{"downsampling_factor": 8, "encoder_inner_norm": false, "encoder_depths": [7, 7], "weight_decay": 0.2}
Rows from block 1 of the decoder, named by matrix and row number. Rows with one number belong to one channel. Each number is 500 + 50 x the weight over its row's rms, rounded and kept within 0 to 999. All counts start at 0. Numbers have three digits each. After the name is the row's rms in percent of the matrix's.
# convs0: first 3x3 conv (decoder.mid.1.convs.0.weight, 192x192x3x3), inputs 162-179, a 3x3 kernel for each
# convs1: second 3x3 conv (decoder.mid.1.convs.1.weight, 192x192x3x3, transposed), outputs 162-179, a 3x3 kernel for each
convs0.88 100:482577501500550499483579477504341381419463479532467439468358441510394428477463476507529464500554529413518528553566477443543587487518497506509578566467462550540550516482496485513604539498457475589502507491547497552528501474496504485529471488466519367440434520551444563432607497490540482581577515546478389512477459507505373520511521489482513531469540530444556428473477479446509503471454419543513432466563497519522416447491581403490454467460472525517495458506462530581502527471442482480500
convs1.88 112:544347502536570547473359465523524454553497509536501489597504470500624475497519510510509518552461506433497494478488458456478555514461506475503481511554443489601469502554496480421477493546489456593455472419523500523446438554553506442432572552487496558461486526467468501438510503454521498473508508506482479549552519519543482536446466506469551456550491544456490543517488508537567490536508509474522512568483530542529480491496437576467498580488496522522495535495438526541525514500485475495472
convs0.89 095:496556485494536457519494474439540545589559459473475456496399510445532450444525546553576516526549473502520623486398524535554431454570461452486481492494600588524526576450556551516409526506483501486621491494531421480504496518524474483456480460451494509506444424467510405435463516490511542540416394425498433488590546528630540505495519511456468582472482505423555519507493416484552360527434482495461436491536446505479515571575496537525432489504535428505525489463581522444356530562468492530532
convs1.89 087:481514507556489564502425483552517522465427531570531531535457458556484572493573550526523569520537549383396489511413524493455482541584536485435394489470566492498534490454416544470527488454407561470401541511499480507515531486498513509460424481370555572447391505460483465491526606515457424434444525461499571479494527490484574556455531522431467562456473518539451484529534521505442504506477447511561555481510449540570524455483428475483538515518477434504542459544579521490455523430441579523467
convs0.90 096:564441502473469487505460557562509598524477481580454579542516564570459575457500548502563464441560525471509550529465620459404424583547560539510532408464439378488492539506519543504560459471485569429431508510559517504443484506503512507501500489469455453467470513483458487491532543485472473427588552420553457528581538428470564579461465482560534523516479523542483531455463425584605551504556469509474492479584544466469437516477491536473541496544531517478495419448508452479425499518491482467453
convs1.90 086:463527478513540557464647434471593453492449460403553449464367515441535413568407499485490477537493498545485543440539537518493512423570484530531544568500592479473521532461414522463492487522537571488438460439472478550475468452476427546540511534514505520496511488539431470536498511454503521574432448415440531544495575447489472468443539486435418489459586494537431459496444529486550470449465561536540514547516500425529473577554425458508531517571468483448517562517512566442512504484463585566474
convs0.91 098:533463550515602516452505506540617479374579526587492412540501542492591483550518481507550467484545541468514472508552535514510462512533495546537450536556457446475533531571508562478474511522468469531505566557533539540445478491499483486494477484480488492416483516512471578519436487543470526418485527499544553490500555390423493413426542474587610557502559514568475434480470486455476557539467426463557490467472431366424524476513538542501501461500436505550529472479424544499385460452433559509518
convs1.91 085:468439609520552560552539463528505415528499524484433486465479451523491491508588500514513564483444504554551532512510531523491413469391453585524535440542511379505458519503425506534441535457537495436566503516513512539594611564492483415448504504510366481529514482465648470511455456441580501480483503478497441447512495471494448589494415491574518444521499554600469492570528477470518600439390533479452466477497465446495494412456489486456529575518518476509535540435564557455515505543454527490491
convs0.92 095:495502538462521515575537516492509530431481511452390475564544428471411541510482496525524489504483487484516490457522490458479475505500483491488496492494500532535536522490474508414497472543487573746597407340382462505496494514487510498515482484477537514517522574536520474546466531432500476476521472489425470429498488493509533472489562521557520475475523453442523475426484493524406496461480469497481501517528526478447440557553480532515477458498491542583554532486478556496506469457456485520501
convs1.92 114:588343503464574523473527557538486486501565469522535520489471430502572478545486519456630602504455495368502474530405531506580477457407511486471534497482514512589493496518561559472528384525511511454508521576504448565511466558586446517493405474486615592500523489453466404417496563459526565487575412492548441485489497501522491471547510461429517468511504515459493493514510529456515472488486495432368504517612600509588463466527483507465502421374501522538450480539515593371582422551510476467453
convs0.93 096:508383503483397442488465464555567489521524460484474558540458373444486464611470413439534472487508481583509434430492401509529530567456501485493511472454464572570521584493486600484456548451487459544544483536505474427540515484511452487473465476472466448534485493450480551400470495511492478595408467455430454428494444458571509507485532464477489496475508484468592487541526496478506499431422535502483525506472409468545376515476392449552490482437422532503532420501435593497402522474482530555484
convs1.93 083:534467483483485461488575545495439453528464437441458482494624410492497479525504431499537457474515501496526474544445529505500528604479507599478493555569489534443452514493448518496457492478437464541564481569555467435466565536535543468445486544480587526423495445472519505543539493505450513567547513527482601547550513603581481466441428504409445511494525550469503493549537429549444490473502466518531573456554539595512515526511472537447466519473571491542492503475453583449429502504429486431417
convs0.94 095:498500562524470467510493452503600427561432375490561490676329422539491543531433526580466470625406472554520398460614472491463455521500503477435445486553476588504439569474474409464638431466510561545454549479506464527589495487468474503491491485534500498441539563551466417349451453418467515495514467551447562473454553510518541448530550521570523537544557481569463517485578443490587528505489537549532435536392580457485541425581478434600442424501464478541537457402472490526497552501517500483468
convs1.94 086:516450457584586469438482460459510508521513478520401604476627446436440453403548500467498487537522433578567449494460551543534541525415472561520516493499388522530422456481501448500459399507397454376477463539513547490421430448440411496563514507523485524466535651543535559446547483493521537502592462461496456523463601537545467468523435482439549509477417509502445497556406540483437450423502504568458449425540520490459485484480440543519405474572545423404443570555503531436448493558502520515533
convs0.95 096:386252553491468484548583419524512480495566471549484525436522517508389564531460480555470540504455485486535510452475544517520497534552514506570535490496506445446490511572507511476507547436486514516554525618504495405437499485470492497494511500528540500515467525551507468469529444416525457486500491479453504518480460506476514541473470525510526526509550501524422512510620489494580503514401418421464412404414488540452509537465467443548513451416475451472476485473459548474569475453521455515456
convs1.95 106:543412539577543513456547503494485524490433546402583519493538485499446548519459478563590439533396534498558486539486515522506449430515472504470498504505528524390579500535441542516507596461483563537531477488528454540465530597477478486477507498539449515446432491449513502466512502522518462503506534500502426479518519533488524452546396533477467461444476484471397430573506550527434498494464560487543514605489530448483459464461550509531456575537519464591520479535474464510440498445529504544440
convs0.96 102:542464568517438530528497615415741344295551328395587404650492496590397515543404523460528444506493466556560452399437397428427490513513455503378394507530442508511490464439473418418515502499523536399451458437440533528548476514516483519524489496515552480548558479549469508500438524499388442409497523437437618548431625474457536492508552503511555515495545502394645465435581515393589440444430612446489541530464509495577459372540551377507442510433483511449539530438520522429520549535526513530500
convs1.96 105:480483449423541427438560506602379568592399549534433481533561463487606492497454454470485504502528540506516512525569527497505491492510570563581486493495498535440509415532535503507580564510526541541457543470428474554471430527486468471507438542503460535485478569372481489485555418508518536488446522503469517487565441506463553460524550469541468457495524467538379571529422513554458582505612505485467545484409495434444526506448609465413497473609495467457509481524490499455445487507464482657516
convs0.97 114:502491515499493528480459504431487526379380501468230606527277502480191496508259508523467507490491449510467471459528470606389561558500468494434577517285572539366550498545501518567489480507500530539529538555533518521496530515501527521512513514515540498507567443520530486506499505562553463547477461474447481470473385388483431473477422466503500526499519527552568523472520466458486481497483582536566512474457491487518481506590534431510517494494497505512454533494476480525477475574491495579515
convs1.97 115:514593466496575567444571442510496470445524500536472476511585537520563495468538429521495548531505432478506524481464472517425420442549481371590463424593471385597453537547573504505638573505573468475520498489471444424436464556404529554495500583468491530528519521537476470473487531462487489559483498461517534569504513581487501470511544495523569519524481608497506500499461559519547503472449580492530506519464565487475520451408510559502534471445497537560548531484562448494442552428434496552497
convs0.98 097:469602491550567545490353451464489516535565483423492445475513482512398376498415477485514533550433574483416469444442464550524485524465497491476520505465470478432494441438494448556546534411459498461500512499514398546446513533530503485523503501491521581459441511394427363537469433469426417463447492527505536484512490516502502490522522487480482484458450514498423507528471445443398468517436459543620481477393454528427541460488438436396516479495561514498444445441431481512509486473405550520533
convs1.98 116:544506451496431439478422483492427521524480505552515510563580518489370497487554478494613508506452430420506564535451533439572492569425482549529486570505500489439517418488603506468475537586447463389518493490559500570498491394552469447536574521501505458498512381618532604473591454579486566495527532487463579517412513533530589461472468535494532538496509537581586573466527438514459491550509521453470424514447502539484478438452575519589411441592562623372485397530528575342455608448442482551507
convs0.99 104:462458542465513517438454521429534527461527575505510469497502500426495505470539505468442528491448519584459521513423489536564537537515514422455507379465459442470469610557506479466433494568590479422445538543417509519464490499497456500496457483503457516499441468509553556558449422400374383365452493509387442466394465492469506490457488544500502518501530522478503482525501501506503457526514486474505512471528570518454431459498505483500512404415476467460496475502459408469586500474514501495488
convs1.99 096:568512504489474510380440498556497471453476455518529504463518499413431497528512536474523364475506451454556457499473480508483426458429512526516539464540530512532556401395507534482495501500499432362483508414486553538542461545511526489511483468429557560516488495507387459496561462425503493502450574488588556515555461526442478532439435496462424445380444495525562474494562478524488504464507543532559561592538487512579482522514513460543499451476478534570476614574550458440509498453487508439462
convs0.100 091:376593495465476545535480516473433513529519525475545533515486521468525475490399490400585508474511573509523491465492522469482479499490349360435383555498553497518523520467539469484452544572552516502476538526519597622518509519546505533525517509507500407505516502482477581500533511486434492531353549462431473499498482515528555526511522462475487488512495501507449522534533499397502517473492502464479489494518520461458562456490444410483390394562519514476469577499538384551374487492456535455510
convs1.100 088:444689479523578534541495627497467501459547548476468637528526444470541521553528431441492494483440520481530511516607531525493469407489455523578525454452536587536528482546407451480587477577460476509481485491481504507512521509503574555537462545499515409488496507555445492460499442530460553545458475521489561514507512549508537503556505554489549529506490522522409583556470495468481522483447481467485471519514559559433584495508453466484470514548446535542531508498526504535437479451472528470567
convs0.101 102:583552499525522520513514455515536431443492580328481484553448448546492541562519467578513605470407546388424411575503532568456510391405493369381408467370326457422395492478474537492499432479486542511475533529471589507494457475490509516499481520481450469429453516507524486475536584484441549525504512469563592513497530507444466482473475474475528516405436465463498449454512441452522485617606460557506492500476419417535423435481449466428385531496474470503478461524458494470495534486523472472421
convs1.101 084:474466472488550496511548437563511634507482485469496542465394392529450410468490409552527521457559549443548507470539492512567469537471490492515547472505512547504527523483562352404407443418513456408399396442411503576495560470538530484452515482492458539505537511472577452513469540468401463485561478490424397459439410496508496454460614560458534538543448526517537482553527541552564509511581543506490456444392405556612458509483491524541581523469558553576512514489482523550566479517484479452457
convs0.102 101:520447504510510515508562474482390431439235451479411468531642539464478508537611491488605400469549485415601469429475404468481558494527501472456502503381516433458429485472576401533519497496492573572489482604495558508517503526493493532490516485474443485497470478478512520402483472526487447448375474466462572575474348378523545537525514485485503501489528558506468493499434545421540532503344498493481467491415557424372512436403499440474512519568472498536493471495458587465488547504486527578529
convs1.102 118:456507502411436549512561433518578513525460549521546474483342476449459487478425507537544541482437472484315576546498436479454532490629549499527476502555460531454428507536467463446553498512468501631470501591416498428536516657425494532456502565535493434524501437469509489398499450555530569538526443476410548382455510427441482444515470444483599478538516382468450510531527443565438467541454519526544531556553560467468482526461506593539467567572445559464456581454541490559436477542451520475508
convs0.103 091:520525436438479441447480467515488531473543524480457492442482560498482505476487439520489427498535491464483506497504486484452461492432415346423426451525482498593564532484493518481456546511444550488469525448510536521532480533515473539499474493509460555505523511491477532453367477492452514534473482479450452467432512510501499459548525492509523518507470523443447555472470588530465546492535397516503506531505499523563471510521486464490494416398505505531543483512529519552484474474503432435469
convs1.103 096:469577489508540564588523520488468508452532452460469520489451513496489488472470514464546532503521483535591477510681533539486494480527440436514511555493478525551530497469550505524528495527500454552500547555471482581507466541554499511529456497507547469507497454515455431519525437504495479482550516544517484497465502513542516499454556502447535444485443460522553537481437498476532498561363417469486496437512504488544563552511486482504485516606468468578514507566558468511491527537451517413451
convs0.104 098:465430548487502384507468472493483507514591501584566522512619540514559546453492475541510482467431472539470435451537517468472512545438411387380374418357429523478496509567594480564541407550635477531511514525418489517516504472509501483511500474490427425458467469514563563468413471453481463525553431487443512427435415405558481558540485467542459434488466479472456599498479560481470459560586591457534577544503546543431582591505528425438445508481535530526494495466454510322389523403499585494483
convs1.104 092:578533408529503499479540621478492468517463454481454438489516485487475473495491470495540492482551567508516502583539543487488521414367532536510601507510562563538546442414687493496498463558488508507510538488498492435436540541517538594541457505468550422454466491517531511500542612550433566561475530496544503554480490490466475478498490493496517402509538527573522431508467513487563559449422446435439606492439460584640568507510530445511439503506455473535426430541440500461405441492450510452452
convs0.105 093:538461472526492542517520529456447544581562510453465515510605498511456491435541525499464550486415472489453494470407475555495529521478490510502420452508447420458592463574536556514445554430512553470525522546547541609459514473525502457496512483469415437479508423481534465523425420402414423455478527504524474432523589518480511462536541540527501533498458514546434451442455546482548510463399443488513539510510603507488428389497436488528478456554499515498479504474547479619422467522464433472507
convs1.105 089:390496564479543543542490508439525495444444491503579507469530494497499538466499434540556490483525499463532599511416562476507466556542500527522526516434523498447483449616426477510461465551533527345445495444430507436502576514431545478511506509530468467506506547462536564503500595468521599541494464495433479526489455508558542478548548535469535545503580498438457497493554562531469450523521476460462502547498462551515463438498489498468541485504530490591458489411571528462500578491477522462463
convs0.106 099:483440437492614616433521438485541550479499537552532476429499457509588518470513490519476557506471474513556485473418466515479487492512457495465444478532537431432442527466507465543479553540517544510556482646559495477542500465504502493501495498501510548477554452532485521473402445472450488511543478447661590612545578547576512515494505518517443467469482445503465520450483426509515472520372417529437521501522516459328511443602472394469446517480527464521469480486510474519463555510512541542576
convs1.106 103:544487513528396505449451465506598442488464469482505557531571471537417533498546535555527496447597432516446475513438501535571497426548523529561521496502443500425446488423470440510489585477461447580404453421532405374526495581537489545556540546502479516465483506481539569563574463474556479518375493583425478476471434526431537406502616481577441544500553494490414493536587522564564554531497563464483486539497535579538522503513514576488542429565537556452456528494527456468444465493535572646492
convs0.107 100:459499483495553543558605447480419545512538460434512544407585488534459454621561535549521514509576495545518518489446497480524467561530435489462485458457514476540407569504491448542472524432461481436516366424464562523505480466521502496510517497502494502498475535485431481447528511502472540541529503515470514506490458401417393478444488477527493540523478524565678494486486540436493457517530556516503457576570499570530454482573403483473474481499482466439550487563531539725472480536496565588563
convs1.107 108:510479526489408448489448476477359514540530586431505476502475509524533523485464528556527388522474442497571522581526453460345492481508555504486519508557520490588548478610519605398522532491425480451482524533577507545492438459613451412501543491517510480488523503452430497517522508466406453503525566532488554444521522581556515482454502535463452525414489462400560545465583456510287467542406548537442514490457495632469547528430495607476543481462587512516522468506464465399500583597542435496491
convs0.108 100:587460516471421487531444525462515524499556495518526431502631415429425486498490411422557433444411342458561542527524422482424456488466511473504463511586562483450473531543576565534559573579531575502481515464394514467512508441486513473509529489523564556499557515507539525471518589582586584527644650491388486530582572490489455500507451527520524588471455484463463501478646522453432408533481486547569525438498489539487564492538503505499470538463458547496489499434461500591585509551486403450474
convs1.108 096:484504421465526518471591449502466493510554442481611511544486533573569541500414524499522517527559556514567547508492489524603504527504497550558526489515498555478533455490429446494451491478486499438471491492554475492508511510572484498546476467464502442533451436533509497504471397414535410427473504483509517494560447463474616523499485560525469515511536539531544471470423511538541434520408471538401451410488472518521515468538599536481441565571497526551466574430514618567604509472550518413457
convs0.109 100:567579501506506462534530537520437385446468443586557597479483448517541477507513476441576506513489503540508511663616590477516577516456512448498398469412448536507494400472533380501525621561439546473492423549574461434460513503498502503494518521494589540568521577527465532536456420436480428434433504544493514475495414413481468510510513412444512525473518543454469553498507574494578576456462522527576502417496588569454523440366489502573537482546517497477412516470483462532625572502538495464441
convs1.109 090:421485495460522502552486481448473395506548505540543583567519519531504488521416472533506484571484486463485596509535515533540523513465437593477470511519492511498488480501484486604658511556601535557516368411575525514517543564480486512495471495489343435478517502509537556461493483496577566556519632569557533509513540605549497536485467472476459444582554553446461531410485468424490537483497523560450380501462464465403482440406460564578455499504555518472536450508496481524484459468390421555500
convs0.110 101:503485521474454458545491542416543529494489518542453487474464469523479525525422477649634518591562493461510494449499460578516487489429524503530465521492454460411435497483583578529512535462522550582520485432526570499453528516473543506504522498514463528585430497523496483565539463518465477536460492571523486481512515488531533491495479500459521544491520503558570525506549507516496551530569528562544436568590540532488536413466545515497479529468455517485472465516487425438479516482482503526497
convs1.110 086:547472464475480514501484484451393475494498533502464545452482518467461513495459514492452467486496468481442414559613542490508452487515526571573522595496475513519570423504501490458442497520531510627407442554527447435450495595491530525492482538518434485544420522483417453594389458561460393453464544511548537576477495531473503530468533547451522529379490533418459519472448543507442419554450481551461473477382366515576487573464448503561430416513483543539481481463509596470432592572399520560512
convs0.111 096:375256383520585386476556457448643462499525582494516443435472552530571451477521511480422544424645512498453552462373458507470493489523505444494448464474474461532472550476513468469478474523541494440459516572522423457440516473524492491509489481507512483510503486463546506422508524507539518505488521520523503571488534419467498515539514553471482490505449432443653460523430581510453500557373492539463488536446433579378429494511481546489445440400455485510531517561441570607479478506474519487502
convs1.111 104:489477595509502523565492479563498414470465515524451501464540490438578484505451592523438448457453529504524475497561490485437499492509509485452531515439495547527554436538490535477590515538496562559547539488469493467560612470512505582493436502441505475513530572474412557478411512553516473526472558441490439591542452469438517444475479429561541531452487545489545545592540464498357560473604501488406417438606504463459442436550554498392445456485510443568507527526457507431469469459512438485455
convs0.112 101:495556445490529519446489461513488463518542406597506460459550481449520372474462382531379420546545431531669519513447494482552501443599513587549533495464449416437480514502496454456513541547513449446436445574486439466519526513480488495496508531496573478552509475545438535503547481563574499501542449464521500499527453457449452496441446451492460456479484532597523513561507471438489533517415450490463469548469425508519531472572492428406511499540520439461500491482512450537478534538529461495480
convs1.112 085:466571505436447464544379470503456451532481505513497502592466591527518508494544531414421485477520439549556519433448517510440573433497517483470540478584557501528532452398465459505522565446447467518620542541571554530483462483606499500546526450461470396492466479457529420446501435461532567483390475513494568542500530537474505503493507486514482521574453568531475559551512452458529446552542514467500512573550469465469652476515510444447553531552530507506510421436563477571575452495474516490486
convs0.113 109:548510508525484479489490410496557504502495475499426514464512445503512474511489485516553534476621473510601450492523570531530499499479478509569534541655583570643593462533573512418463521498514491486478614562569494495533537490511507428477489460488485536442502533469544446529405464446504460430423465489502480547441530509469480475465532515488461495474498517435574479540552590503343532479542455523490488519407506464490514546485543447440535522505470483526485503546493416399417437393488476499446
convs1.113 095:549492574535573469529556446497537488520456503521539498481456410435461531514472521479460497464447503470482458525581456495552540509480565488423436459418466479443495519577470477522445508487473431533443488449514503473501502499479536569534484497527380489437445478515499453485377470500492465477450544568459476462444490421488452495420484453561475573518483468541516524460547477514477521543532495524468427518526491442549502481477463452497478550521554483488531544498482569478487533503543513580497
convs0.114 104:429487470503506527541440432470436527474459514505476529493461541497496583448464584545538537531490507509605562523473482468479484549492525466504515473497458518522471472495490340485552512497450447535482516501528416420521510475508484515519471464490528531570552577529454465501470463476380355516454470553509511512524506495471533498538500519485526498541491495458330494490454464463489568462523441559517431533514481527587594474491479490491426471486484548455419538484440496504473479542532444464493
convs1.114 104:505558467527576571520549471410449517518492480506511496504451573548473468448500546404371480452492470454490508443553466531501469536506403489456462439535523511472445520499496465529590428455526530559490448574538556570497528469609504482499529474542454390448649593571601577525477530507521500528586514456495514458505496535500496515591588476522581483605609566475512544468447473543545560519488471490452358489455513415485504402425526449582495524500516560545488524557521470560505462447502540546493
convs0.115 097:500470495501499492487551479470418449442510484500422435516556616472647543463554551510397465518587524393573492459505399477419463472501492430472561516546581588490549465498493504554497508575533381500397507495487502541560539510527498459509515467485569475518524562525504662541570528482530557546509487524482451445518538611489520550547578519518477553448499531479579515490586505588578560510463455489558588470466572501584531547550510478587518530456509491512477495546503514498517569544528525564512
convs1.115 103:428543469484530411564612546470624490523583600529505492468500491537337571502496476515470594440536497541667472475582449555476506539453551473443434547483479523406499483405542486530513474461464422427453492512537513579530506421546436504570489587516443380471553464482521441439477499424463569499456475511458500483389495509492453508455553488481576537480520460520403465505492516494470509538443473451439477518525498526534523536477490521420519492472548519569506482498478552351512514454462465480446
convs0.116 099:465397587518515472528527519467499518515509502530497564397546554503512543475496499390443495502516495553570546494513473452444446536556502494607561434487417478440423492452531523423535487490503572601528434465496528526488498485512489504476473480477527473463477505480522532524529479503528533537465469468511549501540473528487508463504584522492426484480408473429516439494525482504475487413353395511466521455510475462504560449526550539525489475416444504538453480439491530582463421522486496554531
convs1.116 116:479535450524451435533546524530535551512530505527495515459626519479464494499437632504443495485473499458554427444546464541580425522481598526570544473451502467511524502526555479536480472526427528446462483486450495467485492502580498449504527470485460495446446482443458492502514393575497425455432558446518574465484470574501514486503602453524465482482571488507579549551520542487507519549526520452569519531418451436518504458549532524442575485530559592345560430595531485470459507480590530570496
convs0.117 117:548507522517403479487511513465502470483453485491587452553514497508464468492537552520505537548491497506409440414340414511427461493498515488505616507406577479474451472461458534451353599427532542624528483481563504473474534567550508499555507512514542451544538448439436501521556562554580490521443493522481451484569510531442475500527514526506517495520510555490474497579524496511530554499523540570608555516501541522474517523481442504519585517439502477421456568533514466503497492474463514485430
convs1.117 126:447545584537540426522474496546512473585480504567461500549499511538397502482429525512551530623504419526500496515492413472460473415462501540533567435465502471549501538540532500584571557470472522474469481479504448459392465524546480517542528543552550613504451514509485679512396488508487502506482432457448457602482493531540400495481517512483561520530505541474493541585489423488535487494451623580464380545512486467502552406432521506484509462478397484493511507595480562527540556447527498498584
convs0.118 099:487516522404379439571617497475385489433513508562467492416383528476475493496490512524408465506470473467498501468355489470540447531395489475510448537440497465459459508384489548521507538536501388453454470449488537495487526492515492494499524481498466557504470502467496484440557461524449478493457435479457466458557481495520540473482548519482472534459470470584519530477582527487380467485532535424436508451403431503473597486659526447492511517440525492505504460494455565502496570486492548621502
convs1.118 118:510351493490484456478485469542556455533526525495470438486531484498434496474545492515514576576459515493500468535600478523529619545516448516414521479509486479472499463462516498552592496526489530554487502518510527530492544534538479494536547548467488416517575453507512504504535480522499531516444480472492549430483464469536560516563409512482569513465441540533392593471534510466461459463610596423481460505488489518565587484445458451499488512375518438556511500415472443372568504535498443491419
convs0.119 101:554585468513437466649515481353524495483488482452547490631412514559593528543413483444531502515496474465526487454479597448485509467519419496471531482472421448519495545609537473559487501548464412381362531519566487452460489491509497488508499512490506540519425448442555582567415437452544526494396431466470575499486374466562485504502491543447504530498485490386804387398610481453526439419446446557571601464463504497649508507445492456569470518563495478459446524466479495432490522492479552503460
convs1.119 107:447584481467482519431507409475467522540493487598458536491510555550477538365550423566449582562493509533500500529469490510522530535535543459516448482513508511629496493393519486438474548452502610497533457504465649543532496418471571473498517558510457355447537524480527453537495518599564530491563464560496500419463481537488473493437527532430579469488554530623531548559384539564345573482554514474471442509499538437490474484633484471466421541516460523557621427470462578452475470528500571476483
convs0.120 098:519517505456544458446435556441563547516507490464462487554559466526319469481526527443484460570561548496478474514473504509503467496464438505522591548514567501456458455484512464483483478459483595579601483334424470482440496475487511484486516512511486511476555520480452433526606622606479522603461525533472456470472482440408374421480534475533505443491503534473472528520370431498419474476429436603585583447428441512527511516587565441400470466507499491448441499510540556547521490457467494478491
convs1.120 100:502466468484562503477485444554464462545591536540461529518437539495466499508432487418403445502435502461444531562516484500497467502496449478538489481520434468544444493571496529508502520493551561416504530562534454518483562407466516482486527512476525550524524467487529519508408462494473448527494489481500484467547500522524505513497480447484511531514516541544585481509497428532578504575576422479426411547533498520592611425451477447518448401388441482379475509579518459587537498479479561501550
convs0.121 108:581471344507548526538520506570450463462504552509497525511472478480453546534521495489490536433484502487529443471500468458464517521521474451455523504470467529483516519468371472541624571527512462511521507495380461523477516495513477470492483497488433419494602513527494469552410351392466294415449420489479467489491539534469530569490482469482507455534490500540526480556542469557496442446538464322511631506525408558510517570494602537484511557513488425507552486526500513473491453524544474480518
convs1.121 118:516522499478436506475426476487523521451543502506555422548518520467497447501515451522488501425414509527585542474495444476482518454513583530501524581532509577499546507529514515563545519470480458444464553438420570511497538513475491573568477508495495498560511458537402427458536576588544532471524519517456453492535513521497485465513538521413457459504480508542543440493457432487470465489467537424489680579508488487469463601634613489447490469547572402463465500488499486501569469498611537541541
convs0.122 117:564580498472466456478572506518501621465459418433494483518497532456474498501559476466475444523474486529570525508504470577497508464441468451412436496611502427684525501458461509569538485481480520511505504494488532530552531507517541518537543504524511554542515529557492524465468462445469492466502524582480517484505486481535567525502551571447476506523527534557512555476424456517590538519496562484517564562551534498552502495561495544559520500511523524504505477468477546512487491422431463420442
convs1.122 119:472544415489541556445403530499507518454628515494468505444455520474438509474449474443426513444541526513535457478558530424509475488530537398364455481373510462489506528579480504616494469591548475441508531447451469415484393529564552508547561476478503555576482510512475534512517496499478524497497504462449428499546493522483552465464439445438523466525434488478418381500519449516501475529522529465464503472395479507528479440404439577501505497603565467539535533480530555569523548459505613589522
convs0.123 097:542517553476502482516411503472532548519580553411464475523422506484348534427429461441544526496434483610513442514498513499491539510408550533502509482452454496573539514539490536441568460538519508546480443289413575531557486490507510500505493485481490479523486511506488413508592549468519487489514498553567416484525490486461481496534550546489491480519531516506566558470604513543384467467446384526591578490457439398629435548565505576470534539512475479514477487492461471485433526539526516433515
convs1.123 108:494495435491523524484492484439546565514524540467469469509501571469429491484490533516491509525502484506542543479517525515511485566509474569560542519529520441528500503484543500436366483613565493449423562612539431400528547444521493508455510493544537547455488494520541391562509507490498481509536456451511515501432641496584468482514472489464620452495543459481449530470517400422456512520508488530427505481650512426435518517462492552521525621442485515434455552529519593450464474476438512501511
convs0.124 099:507580599506532549499501553503465479509497489424568473658440482525518558430448488491511505526487549526493517486502503502490442561576570454353567475447437433455427452454449534501540492493547512466581555489536488481512458495506448470487471483475529524500502486498537558497456484440570534540613521600421404488357488483528487450490481524475538521518487493504493507494494463595504549609496520559537560522491529458403506609420528601484557502464418454525501512525477651546499507440489480497474
convs1.124 082:447441484508505577425457547574467461507490461500540513489541455443443466475569477450567578512489515539507505474443486480533401537452460512510530516496609441469501449548510467534448442511561468468517456480467368508454444476470490440482496542491530474466530461522565538483475425543474460523512459462449442495459429507500450513545486496516542538423419509410448363479511458490483455424475485496429400494450436472513420484508412564486464483426534487443505561546521538499643496572606463497521
convs0.125 100:521494434511470493504446467476508451494490476574475388558493476512466541440493478445511486507542481466532480493464432487502470443454425551517491502489636550519589476475382469525402525508452367416402508439519564546498475472484437467469461475490568518506470452446507491445492494547484543451486397430436408426522451502442384430531629574463508432526594484537566489544519495460540462633516508537435422522496525456600483449465513566549518500528501535567588494505507478498504538510511586523516
convs1.125 087:520551469434555573477546578470560462559506536554478555425498437511478469501627489558482558603521556543556559452508520483468431528487511441540435471569530448579444489507467545494569462513608461468419519539482466550601468596491420478475487450457446488496511476457513471428440502572404421376547495485540491457531418432504444515462458399500534495497450483466469446546526473506439439426425430507536519537505504489443501437491551478496530496433502451425488450481498590611570501498555498572474
convs0.126 091:556530477513557435428427492510578480522554505498558480551570488556415488474512524521579430478478568497511475580430545534509453536424438487492638581575595487516535520570541597528529478435434501549635462390449448571525492492509495516502503523519477604533533567562425497567568641611438495478503546441419486500575461524539493575473503590464516512481515521579596560484551482604587531666520626512389502508494574547488564523634539530437518466613399531524457544512507501463400548481478543505578
convs1.126 089:492467550516498469446517463544461500505480526474397518425447536373635489525452536468408422501495481551391584428531505545452509436509505472556469501528485432555468458645454453435500486540533543485557557498556482476456481491454502473556480499520558464525429455532479506468441423521525509486457455525439448478469577401563454475501453539483486518493569525452366458488532567490481477478517422581576588526512422511582458484498484405593397456552412542453459469552568499448434516528493548557596
convs0.127 102:542472564562514497315439456532545446559482519467431510455472545448528519564516480456485545452489451380381503337496532518482506473466469419605529496482560507510474429544520541498489518464510404468519601591613440429479501484474492479476491468477549608533498448492538541506507511504507470523542500455495510538613487602445466486576535480491511504481503480470464471500479523437461468382461504519474544629545603390573543527472457415543508559507484557480487536485516516500552419468528499498528
convs1.127 103:572522473428491442440434417497580510475487498549478458516462533482455516573491598555487539535519479558538422479434490403433496520506575509475470563578580411470506473407461542451433542514534463432445497518572500515421469478447508417570620577555555512463424494515436433502530572533371491528491535505460443478400548409511473465450445471481543564444439502468503450451575467541569500507506412487538426499492515590517538549535524496467521527508460568513503523476466502461513491517488499482426
convs0.128 098:455441465529366558479539515493567429495508415446489502463503471502552508534452465520555542561500536438468520458607489505526488457563446551544503525515561450497529497463461505557502550515474427381391476560473553556478474524481510518510481482494503543494484534527537507493506486542478497469451490541500494464511487478553509496503415492474502492570576503513628471490549494480558476445657445548656457509488548513409533565492477419538486515477490403455489454525434529513501514480520484588531
convs1.128 110:485437478524486531529525501488554445492478475500485487404595382500457502517569499508453469455578451473515488496365502488431509549408505487468521450457530433584453519397492513452518496503507477510452533514501532486511544422528438465480534519453523347566421563566512516422443413568583550532454435470428438398484534402548477582382491473511429497490486526510328516489423448501492509446386524559537469507431527507483540504544460527460501548455536491554479543480436494292505453529497535477487
convs0.129 094:444416486510543525526487518511546461380530374554475565458549496570562659433489538521503528527475503573559560405487423429452522596472482526472472368426526448530466476497444479540525563512538503536461522510478507558528508514480491535530500520517499490523448522508518488527439478502529458449416451453423545542537494483584580559578547498480511501495527506615465559574512529468510368480534441464474413495474519549503477504521535484592523486493515544645636580566560580480495526547469542580524
convs1.129 083:512456492426453508534500560507530473607475561551538492448572469425485501533458510483469508507600533502535459507445472501534539474424548508503592482517583482505540468454471509464562454523494533542549492448506490414454481563535446535501434479500549539550534504509492503430536447549571464511460548533533505418468486464462417445474470460512489493566452474535483487535492461559579414502463483634599617551547514569517467524467528484471570452474462470434511541525492472508556497381535495637599